{
  "model": "contrastive image-text model",
  "dataset": "drawn human figures in many poses",
  "train_examples": 48750,
  "tokenizer": "char",
  "vocab_size": 30,
  "encoder_depths": [6, 6, 6],
  "encoder_kernel_size": 5,
  "text_encoder_width": 128,
  "text_encoder_activation": "gelu",
  "text_encoder_mlp_ratio": 3,
  "text_encoder_qk_norm": false,
  "beta1": 0.9,
  "eps": 1e-08,
  "cautious_weight_decay": true,
  "warmup_steps": 150
}
Rows from block 7 of the image encoder, named by matrix and row number. Each number is 50 + 12 x the weight over its row's rms, rounded and kept within 0 to 99. All counts start at 0. After the name is the row's rms in percent of the matrix's.
# convs0: expand 5x5 conv (encoder.blocks.7.convs.0.weight, 120x40x5x5), inputs 24-27, a 5x5 kernel for each
convs0.0 101:44 22 45 51 51 37 23 41 63 61 40 33 56 67 54 60 57 62 49 40 49 65 46 31 31 27 46 52 59 56 34 49 49 66 40 23 37 48 53 51 55 61 52 51 39 35 57 58 46 41 39 55 52 41 58 47 52 41 65 70 44 50 46 42 36 21 36 48 64 58 51 55 66 51 62 30 44 64 49 37 45 46 51 57 56 41 51 49 71 60 29 44 61 58 49 32 34 65 46 48
convs0.1 100:71 56 71 43 50 42 45 51 25 41 32 61 61 52 54 47 61 60 72 66 57 34 54 50 55 46 58 29 48 40 37 54 28 43 39 47 56 56 49 42 50 50 35 53 67 43 44 49 64 75 48 58 51 48 48 35 56 46 55 32 46 33 31 24 35 36 48 27 23 27 40 52 50 51 34 30 49 49 46 43 34 29 52 38 40 52 46 44 54 45 50 36 45 52 53 61 65 51 55 57
convs0.2 100:43 34 39 38 32 40 38 52 59 42 49 64 71 55 51 56 44 62 66 50 40 49 55 62 50 34 45 57 70 49 38 52 63 57 59 50 52 66 44 58 52 53 50 71 60 59 62 65 45 52 65 64 47 50 50 46 43 45 42 43 44 25 23 41 49 57 43 33 38 35 52 43 57 37 34 55 45 55 40 57 59 53 62 51 58 45 48 44 49 48 47 40 52 43 52 32 15 38 55 47
convs0.3 103:52 49 46 38 50 31 28 34 34 41 40 56 40 44 35 34 45 63 51 45 52 43 70 57 37 45 55 62 55 61 34 28 62 61 59 26 33 39 67 58 13 48 27 62 65 20 26 41 48 46 51 58 71 52 50 56 58 49 56 56 40 36 37 58 58 35 49 61 66 46 42 70 63 54 55 31 61 58 60 43 44 49 49 39 49 51 44 56 46 51 57 55 50 47 44 63 43 53 47 60
convs0.4 104:63 57 33 35 35 55 59 44 27 41 54 50 66 39 55 52 45 50 49 39 52 56 71 29 34 47 55 43 52 52 50 51 50 41 41 47 48 49 42 45 42 29 32 46 35 39 22 10 34 41 42 61 55 55 54 45 68 51 73 50 64 43 49 63 52 46 36 50 53 77 61 54 48 40 81 64 38 43 57 57 49 26 57 46 63 49 37 43 37 34 45 44 62 44 54 49 60 52 55 74
convs0.5 102:56 60 57 68 56 54 44 29 71 48 49 52 43 48 35 35 31 45 48 24 41 52 45 32 39 55 37 25 42 50 45 37 29 52 46 53 51 42 45 64 60 44 36 32 49 33 39 31 44 46 41 26 28 45 48 51 59 45 42 52 42 51 54 49 47 66 41 62 58 59 57 43 43 46 46 55 54 55 37 56 45 43 50 42 53 39 50 56 63 34 46 53 45 32 46 47 37 51 47 45
convs0.6 103:31 51 44 38 60 31 36 36 40 42 41 34 46 48 43 43 46 53 57 44 39 31 58 47 37 41 58 52 42 42 36 57 53 43 41 28 36 62 53 38 29 39 65 45 37 17 40 52 49 26 48 22 34 40 36 45 39 04 31 36 43 45 05 45 48 55 57 42 37 59 42 55 50 45 49 36 39 32 46 46 45 20 30 67 52 59 50 39 64 62 47 45 35 45 55 54 47 56 60 68
convs0.7 099:37 50 38 44 30 41 46 58 38 54 24 26 47 51 46 33 44 44 69 62 47 54 44 68 58 73 60 35 50 41 55 50 45 51 56 57 42 43 37 63 55 54 61 40 50 55 61 66 38 53 48 61 28 67 61 72 59 36 59 61 64 54 60 57 58 66 65 41 52 40 54 54 57 41 54 46 29 40 52 51 52 45 76 60 58 50 65 83 88 56 59 84 78 65 57 58 40 56 56 54
convs0.8 100:29 56 65 55 37 32 48 50 58 44 35 36 76 76 49 41 39 51 71 53 62 52 47 33 49 58 52 52 26 34 36 57 49 34 47 37 38 42 27 46 39 34 50 49 45 48 43 46 42 62 51 35 37 44 50 49 39 47 51 55 49 55 42 64 63 57 53 55 52 69 68 38 51 57 35 33 39 54 53 72 49 41 39 55 67 65 47 36 44 60 48 36 51 55 49 53 24 44 47 42
convs0.9 099:23 17 17 40 44 37 17 47 40 42 47 43 65 54 31 55 55 46 41 50 55 50 44 47 42 22 58 72 45 43 31 45 77 53 49 32 48 46 52 59 34 39 53 72 41 42 46 65 60 41 59 56 52 45 41 66 62 45 43 45 53 52 42 58 42 38 52 45 66 42 41 38 38 49 48 57 47 22 50 58 40 28 32 42 44 35 55 52 42 49 38 54 29 43 53 48 46 29 48 65
convs0.10 100:13 27 38 44 47 52 50 57 51 40 54 47 54 36 32 41 58 60 46 48 29 38 51 68 56 62 63 47 48 57 63 67 70 50 45 64 68 60 44 29 49 56 63 47 17 35 33 54 45 36 40 49 69 55 39 55 60 70 61 57 59 55 55 50 68 54 43 64 41 34 62 52 53 45 45 58 39 54 51 43 59 26 35 16 37 44 32 17 30 55 65 56 30 37 44 53 64 47 57 40
convs0.11 100:33 45 43 40 37 44 53 43 49 43 49 49 42 25 39 43 51 45 46 30 62 52 52 41 40 52 50 58 61 56 40 52 34 43 55 47 43 53 43 60 47 40 41 38 39 61 39 54 40 63 33 31 29 53 57 35 49 66 77 57 45 51 61 67 62 50 44 43 66 49 38 40 53 37 57 53 55 57 50 44 50 63 90 70 51 53 68 66 79 46 37 59 64 63 54 45 58 65 54 62
convs0.12 100:58 53 51 63 64 70 48 54 64 58 48 48 52 51 46 75 45 42 40 37 56 39 49 39 25 59 53 37 33 46 59 49 43 58 51 56 37 46 55 53 43 33 41 48 47 54 09 26 41 46 61 44 47 57 57 35 28 58 49 57 65 46 41 42 29 52 42 56 73 62 34 43 46 53 60 42 31 50 52 39 47 52 50 35 32 66 76 53 59 59 46 57 50 46 46 61 64 66 51 37
convs0.13 101:64 61 64 59 59 53 63 46 45 68 40 50 53 50 51 33 52 57 46 41 43 49 48 54 61 46 59 57 60 54 77 55 46 52 53 61 47 21 36 55 75 46 26 24 45 43 44 63 38 56 56 50 43 57 60 56 54 36 54 62 66 41 50 57 60 52 46 64 56 71 44 44 63 69 52 51 55 48 50 48 49 54 57 60 63 35 54 67 71 45 52 45 56 61 42 58 52 48 54 38
convs0.14 105:41 47 44 46 48 45 38 48 41 45 47 41 47 38 54 53 61 69 50 36 49 54 68 44 50 35 49 44 55 60 32 42 53 43 52 33 37 57 52 42 36 47 50 42 60 47 47 35 54 59 64 51 67 49 40 56 36 42 48 51 59 44 47 53 64 42 21 40 39 45 49 52 54 38 54 44 40 55 48 38 43 44 60 68 51 41 35 43 76 64 36 48 53 68 51 48 40 31 45 43
convs0.15 104:48 36 34 54 41 39 30 48 46 57 33 40 56 66 61 36 53 45 50 54 51 51 44 56 42 40 60 49 48 47 38 48 38 59 57 49 28 41 40 47 37 53 53 49 51 51 56 58 60 45 34 56 39 39 59 36 37 37 34 50 47 39 41 42 51 33 31 48 65 52 50 46 45 62 40 29 23 37 43 47 39 51 56 57 50 31 39 59 66 49 35 45 66 56 56 41 35 46 79 55
convs0.16 098:55 42 38 27 37 66 34 37 45 30 46 35 25 21 25 48 24 29 31 36 51 42 44 65 64 38 59 58 70 57 41 56 54 54 61 57 38 42 57 46 49 39 61 49 44 58 68 69 57 57 45 52 33 48 36 53 35 38 50 20 54 78 72 47 54 43 73 85 85 81 46 61 80 47 68 49 47 40 38 42 45 42 49 36 40 37 51 60 54 49 32 51 80 70 58 68 71 68 52 59
convs0.17 097:30 55 35 62 66 34 55 57 40 61 50 42 45 50 44 20 29 34 25 52 26 31 28 37 39 40 51 54 58 61 51 51 62 81 58 80 75 74 66 84 63 61 73 67 69 59 61 60 58 52 39 36 44 44 50 51 60 43 52 49 47 60 52 56 59 42 51 39 58 63 56 65 65 61 45 59 51 63 62 51 43 41 53 48 60 47 34 50 54 48 47 56 44 50 44 47 62 55 35 68
convs0.18 100:62 47 52 33 49 55 55 48 38 42 65 59 60 62 54 36 51 66 39 51 24 42 35 33 39 49 26 32 58 48 41 24 33 51 59 49 49 35 77 65 38 56 46 55 49 63 47 39 63 49 59 51 52 54 41 42 62 57 44 62 50 57 45 65 52 54 49 58 72 47 67 55 52 59 33 59 52 46 57 57 51 51 73 63 62 62 35 51 28 44 50 39 45 08 23 54 46 49 45 55
convs0.19 099:42 55 67 44 43 49 51 51 53 45 42 39 48 51 44 38 49 34 44 45 31 35 36 31 55 59 65 46 37 44 62 70 57 72 51 73 64 72 70 58 44 55 46 58 67 51 46 26 45 72 43 31 39 38 34 63 56 52 37 34 65 73 48 54 54 50 61 57 62 60 62 71 68 63 62 48 38 57 48 66 54 33 40 46 39 41 38 36 27 39 45 67 76 71 60 41 76 81 72 46
convs0.20 102:68 48 26 32 42 55 41 39 47 52 42 55 33 36 43 36 59 51 55 63 42 45 51 50 62 56 44 62 50 49 49 47 38 56 59 43 40 46 52 45 38 49 51 48 54 54 52 56 48 41 47 69 53 43 42 66 50 50 56 51 56 51 65 61 43 61 42 56 66 55 67 63 48 39 36 46 53 57 22 49 49 55 54 38 39 65 57 44 45 50 46 39 42 52 44 57 50 36 46 66
convs0.21 099:44 40 52 60 54 50 50 56 54 44 54 34 51 57 61 59 45 59 51 45 40 44 52 74 57 35 45 45 50 63 39 47 48 44 44 44 48 44 56 62 38 33 44 55 62 36 42 51 53 71 45 51 57 47 47 64 37 39 36 55 55 54 44 41 62 74 61 53 35 49 70 63 78 51 49 47 63 58 55 60 57 53 57 62 56 50 58 57 48 41 52 47 46 54 30 44 57 44 58 57
convs0.22 102:53 38 43 51 60 47 42 50 69 66 43 37 55 74 86 48 49 64 72 68 33 48 45 54 50 51 60 45 44 54 62 61 46 48 44 61 56 52 24 43 68 52 49 48 40 46 35 44 44 60 49 27 46 64 59 60 62 54 53 43 60 51 35 41 34 45 54 53 35 27 64 61 39 35 60 37 39 54 58 51 45 41 48 58 45 32 32 55 59 62 52 53 53 60 49 53 38 53 51 59
convs0.23 101:46 39 48 57 49 42 39 44 44 55 41 32 25 32 59 47 25 31 49 60 50 41 61 59 69 41 48 63 70 44 44 51 53 45 50 40 55 49 58 49 51 54 44 39 34 52 51 45 63 54 50 51 47 39 53 57 49 43 41 33 48 46 24 23 32 48 19 36 28 35 47 40 38 48 67 47 56 50 36 35 41 32 42 29 39 37 00 21 30 43 37 28 47 57 67 37 59 49 55 48
convs0.24 100:54 77 59 75 62 29 51 41 48 59 44 50 54 53 60 54 58 55 61 55 45 57 64 67 57 61 50 46 37 46 66 44 37 40 48 42 40 42 48 44 52 45 51 39 43 42 48 65 61 61 66 48 33 47 37 50 39 37 38 40 26 42 47 31 42 47 36 45 50 49 66 52 40 53 50 29 36 34 47 51 45 48 40 47 58 34 39 42 56 60 53 51 64 58 59 57 53 55 45 32
convs0.25 098:50 63 58 58 56 44 49 49 43 44 41 54 44 40 39 51 44 52 28 59 53 51 48 45 34 69 86 50 60 79 52 59 59 69 68 38 46 55 67 70 40 39 55 66 64 49 52 57 56 46 42 49 53 36 45 59 49 58 69 51 40 57 69 82 60 44 53 39 65 51 53 39 32 35 28 29 33 43 33 38 51 32 45 50 44 55 54 70 61 70 43 52 45 59 66 57 53 56 48 58
convs0.26 101:45 42 49 53 73 46 43 53 48 54 36 35 61 49 38 36 48 58 54 27 40 63 50 64 60 37 51 44 65 87 48 35 59 67 54 35 43 43 66 65 36 29 49 64 64 32 50 43 52 55 58 42 54 50 52 50 34 34 41 62 55 51 58 46 65 45 61 46 59 43 44 60 46 67 43 39 51 42 60 55 50 41 58 36 47 43 70 49 40 47 59 47 46 52 53 43 30 45 44 54
convs0.27 100:26 46 46 37 58 38 45 66 53 50 52 64 56 44 36 63 64 42 33 27 60 52 42 36 36 51 54 45 56 53 30 42 42 48 59 46 57 46 58 63 63 51 42 60 70 50 42 56 64 57 55 34 56 33 44 49 45 45 55 38 37 48 54 55 48 28 40 52 66 53 42 39 43 53 43 68 53 63 51 51 53 49 58 52 47 34 33 57 68 56 30 40 52 63 53 36 46 58 65 60
convs0.28 099:35 50 38 52 48 58 43 47 41 64 50 44 37 50 60 43 54 45 37 55 48 64 57 47 29 58 44 32 47 38 55 45 33 40 41 44 38 22 36 45 41 50 43 33 27 41 53 50 57 44 47 46 56 32 39 57 66 53 45 47 32 67 93 53 48 40 37 83 70 57 54 49 32 55 57 46 59 76 52 47 33 65 90 61 46 35 51 73 76 43 30 41 59 77 48 39 43 52 63 55
convs0.29 099:43 46 55 46 50 56 52 44 54 41 48 36 24 32 53 36 40 37 45 46 47 47 54 49 55 43 45 37 34 29 68 53 47 35 23 57 59 59 51 42 46 55 56 62 46 49 53 48 47 66 48 43 37 21 57 61 46 47 30 42 56 66 60 58 50 70 93 74 75 47 54 54 53 70 52 33 58 34 43 50 52 43 52 38 43 47 57 65 50 55 26 35 61 66 42 49 46 50 54 59
convs0.30 103:47 53 47 37 47 33 38 39 41 47 32 27 44 46 57 54 62 47 71 38 54 67 49 60 44 53 51 37 48 46 50 48 34 44 42 44 49 42 44 57 42 52 71 60 45 63 47 57 67 28 71 54 50 46 46 57 33 36 50 52 51 47 32 37 59 25 49 35 62 44 34 54 55 53 43 29 18 33 34 26 23 37 33 44 50 38 51 73 34 65 29 46 52 31 53 46 52 61 58 68
convs0.31 101:21 41 43 46 57 24 21 39 50 43 37 43 49 57 72 45 46 46 53 58 49 49 46 45 56 51 41 39 46 25 53 44 47 44 34 45 49 78 46 56 34 54 58 48 48 49 54 68 51 39 72 35 31 44 29 63 48 30 25 36 72 45 52 39 49 53 54 44 54 44 47 48 50 55 35 35 33 53 51 36 49 31 26 36 43 51 53 47 36 35 67 44 43 40 42 77 60 59 47 39
convs0.32 101:41 42 57 39 33 49 49 70 47 44 59 59 52 38 60 63 67 55 56 63 41 49 56 55 56 39 68 60 71 73 48 27 40 63 71 45 13 24 47 61 63 47 40 49 64 55 55 40 47 69 49 49 69 78 46 38 52 57 43 44 56 59 42 43 29 51 52 44 36 35 42 57 61 50 34 49 59 53 39 27 66 73 80 42 25 41 71 93 77 48 47 53 69 46 55 61 56 41 38 47
convs0.33 096:69 55 49 35 32 29 72 49 63 59 41 59 90 64 68 51 68 76 81 53 38 42 54 57 51 46 61 59 57 40 51 64 67 57 39 61 73 63 64 46 41 66 51 49 27 51 44 53 50 46 48 58 63 49 49 44 61 51 59 41 37 50 52 52 40 39 43 44 55 48 61 46 53 60 48 47 60 42 56 48 34 26 46 30 30 41 28 38 41 36 56 31 50 27 45 54 57 58 41 58
convs0.34 100:47 25 35 37 44 45 41 42 40 43 58 45 44 16 27 45 12 37 11 04 50 14 17 00 12 44 57 58 46 34 45 44 54 47 43 43 65 62 41 61 39 46 60 73 58 40 55 60 62 44 43 39 37 56 53 39 49 30 48 62 40 41 49 32 42 54 57 55 65 74 58 66 60 52 44 50 34 55 53 60 56 49 45 59 45 65 36 47 38 51 43 58 35 38 42 55 59 63 73 51
convs0.35 102:62 49 47 56 44 49 66 60 51 31 61 56 59 57 52 47 40 37 55 33 47 53 46 49 40 55 41 46 46 26 56 66 60 43 49 49 66 78 67 54 53 55 60 53 52 31 56 50 47 00 49 63 47 48 41 50 46 52 48 57 72 48 25 41 41 61 70 56 45 35 51 40 46 44 35 33 28 44 51 42 56 41 37 23 62 54 57 31 31 47 40 54 54 44 40 66 51 39 56 44
convs0.36 098:22 32 41 48 40 49 41 50 67 55 67 73 66 63 62 67 61 58 58 54 47 37 49 45 32 60 37 49 38 30 45 61 72 73 28 59 68 70 59 39 52 69 53 40 35 55 45 52 45 42 56 62 38 57 57 49 66 46 50 53 49 69 64 51 45 45 47 51 56 45 42 34 46 56 50 46 33 43 35 49 60 45 24 35 64 43 56 45 47 45 36 37 45 47 42 31 30 46 52 43
convs0.37 098:43 51 38 44 43 67 47 64 50 51 60 51 51 54 31 61 47 49 33 53 54 43 47 59 56 32 43 49 60 60 46 56 71 48 50 52 58 71 61 49 63 45 63 66 40 42 63 43 46 50 59 70 52 46 56 52 48 40 50 37 58 44 23 30 39 58 43 37 45 35 71 54 38 52 50 49 59 68 61 80 35 43 48 53 62 38 45 48 77 58 51 31 45 67 70 66 41 64 56 46
convs0.38 099:54 54 57 68 69 53 61 62 57 59 57 60 74 52 42 46 43 47 54 37 37 42 37 34 37 71 59 70 66 70 75 63 67 41 50 35 60 67 39 38 31 44 42 46 40 10 17 14 19 24 50 60 44 70 52 40 50 60 59 48 51 46 58 59 44 55 54 51 50 53 46 58 62 49 40 45 37 42 44 53 47 34 41 51 52 35 59 52 45 57 77 56 60 49 46 72 60 66 45 39
convs0.39 098:51 57 70 44 63 42 57 52 51 54 49 51 50 45 41 56 56 43 40 29 45 56 49 43 46 48 50 52 68 45 48 40 65 67 63 40 42 36 46 49 39 58 45 28 51 49 43 44 50 57 51 56 52 41 51 47 40 22 34 35 50 46 27 24 58 53 42 42 50 77 65 53 53 63 63 59 57 52 32 51 63 49 67 60 49 55 61 59 75 60 61 42 65 62 57 54 53 59 53 46
convs0.40 106:37 46 48 50 37 48 49 52 43 67 37 58 59 53 51 33 55 45 51 37 55 35 38 69 56 29 11 18 13 11 45 42 40 44 36 47 46 53 38 48 76 48 33 55 50 71 50 41 55 61 53 53 49 58 55 42 34 44 44 46 50 36 41 60 50 40 33 50 45 60 46 30 38 51 43 53 39 39 37 39 49 55 53 47 29 45 43 63 60 38 49 52 43 43 54 49 50 36 19 29
convs0.41 101:50 52 50 59 45 48 52 62 44 47 38 51 52 50 43 38 62 60 43 43 42 59 75 35 40 50 48 53 48 41 49 43 46 54 42 39 27 30 32 39 24 27 37 26 41 36 30 41 36 37 76 53 39 39 52 63 40 52 38 61 50 39 36 23 58 63 55 59 62 51 54 51 76 77 63 61 48 56 54 65 42 45 44 48 54 37 55 51 64 52 52 43 45 54 44 46 41 42 44 69
convs0.111 102:44 61 70 57 48 59 60 58 41 30 53 61 55 39 38 64 51 45 38 32 46 56 50 53 36 22 27 33 48 68 44 35 30 54 76 35 30 33 48 68 34 42 38 60 62 32 37 29 51 42 42 37 42 33 46 36 39 35 50 41 41 49 69 64 45 14 39 58 49 74 12 50 48 62 54 38 28 44 38 52 45 46 59 49 33 48 62 52 48 52 40 42 58 43 54 46 69 47 56 53
convs0.112 099:55 51 49 49 35 44 55 63 58 66 45 66 70 54 54 51 52 61 51 57 63 65 56 66 68 43 63 48 51 51 47 49 48 63 71 34 47 65 67 57 46 52 71 74 64 31 50 52 61 57 68 76 44 67 65 79 49 40 44 59 56 47 53 55 41 67 53 64 55 48 50 62 45 59 38 31 31 39 44 29 35 53 52 47 37 49 53 64 50 49 34 44 38 54 45 55 46 47 57 51
convs0.113 100:58 62 48 46 49 59 60 50 40 35 74 58 55 56 51 37 56 48 51 51 64 54 38 56 64 60 47 49 81 62 56 56 69 76 66 37 72 69 71 56 38 48 72 58 47 50 67 55 65 44 43 49 30 49 59 53 62 66 53 40 60 67 67 49 30 66 56 49 40 44 41 70 52 66 50 70 66 52 40 23 66 63 41 42 27 62 54 40 53 43 53 60 62 51 53 55 49 33 29 45
convs0.114 101:50 42 39 36 52 31 61 66 51 48 31 47 66 74 73 27 26 42 46 37 30 42 56 38 26 93 57 42 52 30 70 47 54 39 42 48 51 43 62 44 24 39 47 48 35 19 31 47 44 28 47 66 39 43 47 60 74 43 50 58 72 69 35 38 34 66 72 56 40 48 55 41 59 67 63 41 55 52 49 59 48 43 40 50 61 64 44 44 31 39 61 35 56 53 50 69 56 41 61 59
convs0.115 098:36 41 31 46 37 57 70 96 81 53 44 60 82 83 56 43 54 64 62 54 47 40 62 67 42 43 52 50 57 43 63 64 71 45 59 61 51 51 57 54 45 55 47 53 41 44 38 44 40 30 60 68 61 52 70 75 50 43 37 48 55 20 33 35 63 62 39 31 58 44 66 68 50 51 55 47 29 41 54 46 33 32 32 44 36 55 43 42 44 51 60 49 33 30 40 57 51 48 42 53
convs0.116 105:50 49 49 36 41 46 50 53 69 59 35 57 63 49 43 37 62 55 63 26 46 54 56 52 51 57 60 47 62 63 50 53 50 64 61 31 32 44 59 40 43 23 40 41 28 36 45 39 42 22 49 39 56 49 54 42 50 47 48 54 76 52 53 47 68 57 35 56 72 71 67 47 53 67 87 54 56 67 58 56 63 49 55 48 41 28 48 36 37 43 44 50 49 51 47 48 47 41 47 51
convs0.117 099:50 33 49 43 47 53 43 51 36 37 49 70 61 46 48 71 54 39 47 56 61 60 46 55 34 31 37 57 51 54 20 39 66 55 48 20 29 46 58 64 60 43 61 59 67 52 57 59 54 86 56 55 68 53 53 45 29 65 60 55 33 28 44 46 57 44 48 64 52 62 51 53 56 54 43 57 62 59 49 51 49 54 49 41 50 51 54 45 40 41 24 35 40 51 49 33 29 60 50 43
convs0.118 098:54 58 49 14 16 47 61 64 38 36 56 54 72 75 60 28 50 37 54 46 55 37 45 19 19 68 66 43 41 33 61 61 28 44 40 45 65 56 62 55 40 39 50 64 73 40 38 43 61 37 48 66 55 51 59 46 59 58 55 57 46 58 62 41 33 53 64 69 52 51 45 62 48 60 54 38 41 37 49 57 44 37 73 61 47 33 55 37 25 23 44 42 31 51 47 52 40 29 60 67
convs0.119 105:49 43 52 50 28 56 51 40 43 39 50 48 36 34 49 57 52 42 36 56 49 37 39 48 74 56 57 43 38 44 55 54 50 27 21 59 75 59 29 37 50 63 63 52 46 67 38 58 56 55 56 49 64 40 47 47 39 49 37 46 40 53 42 54 34 45 60 47 48 35 44 40 50 55 39 37 34 44 54 57 53 49 51 53 51 61 65 41 51 53 44 49 50 53 45 54 58 59 61 45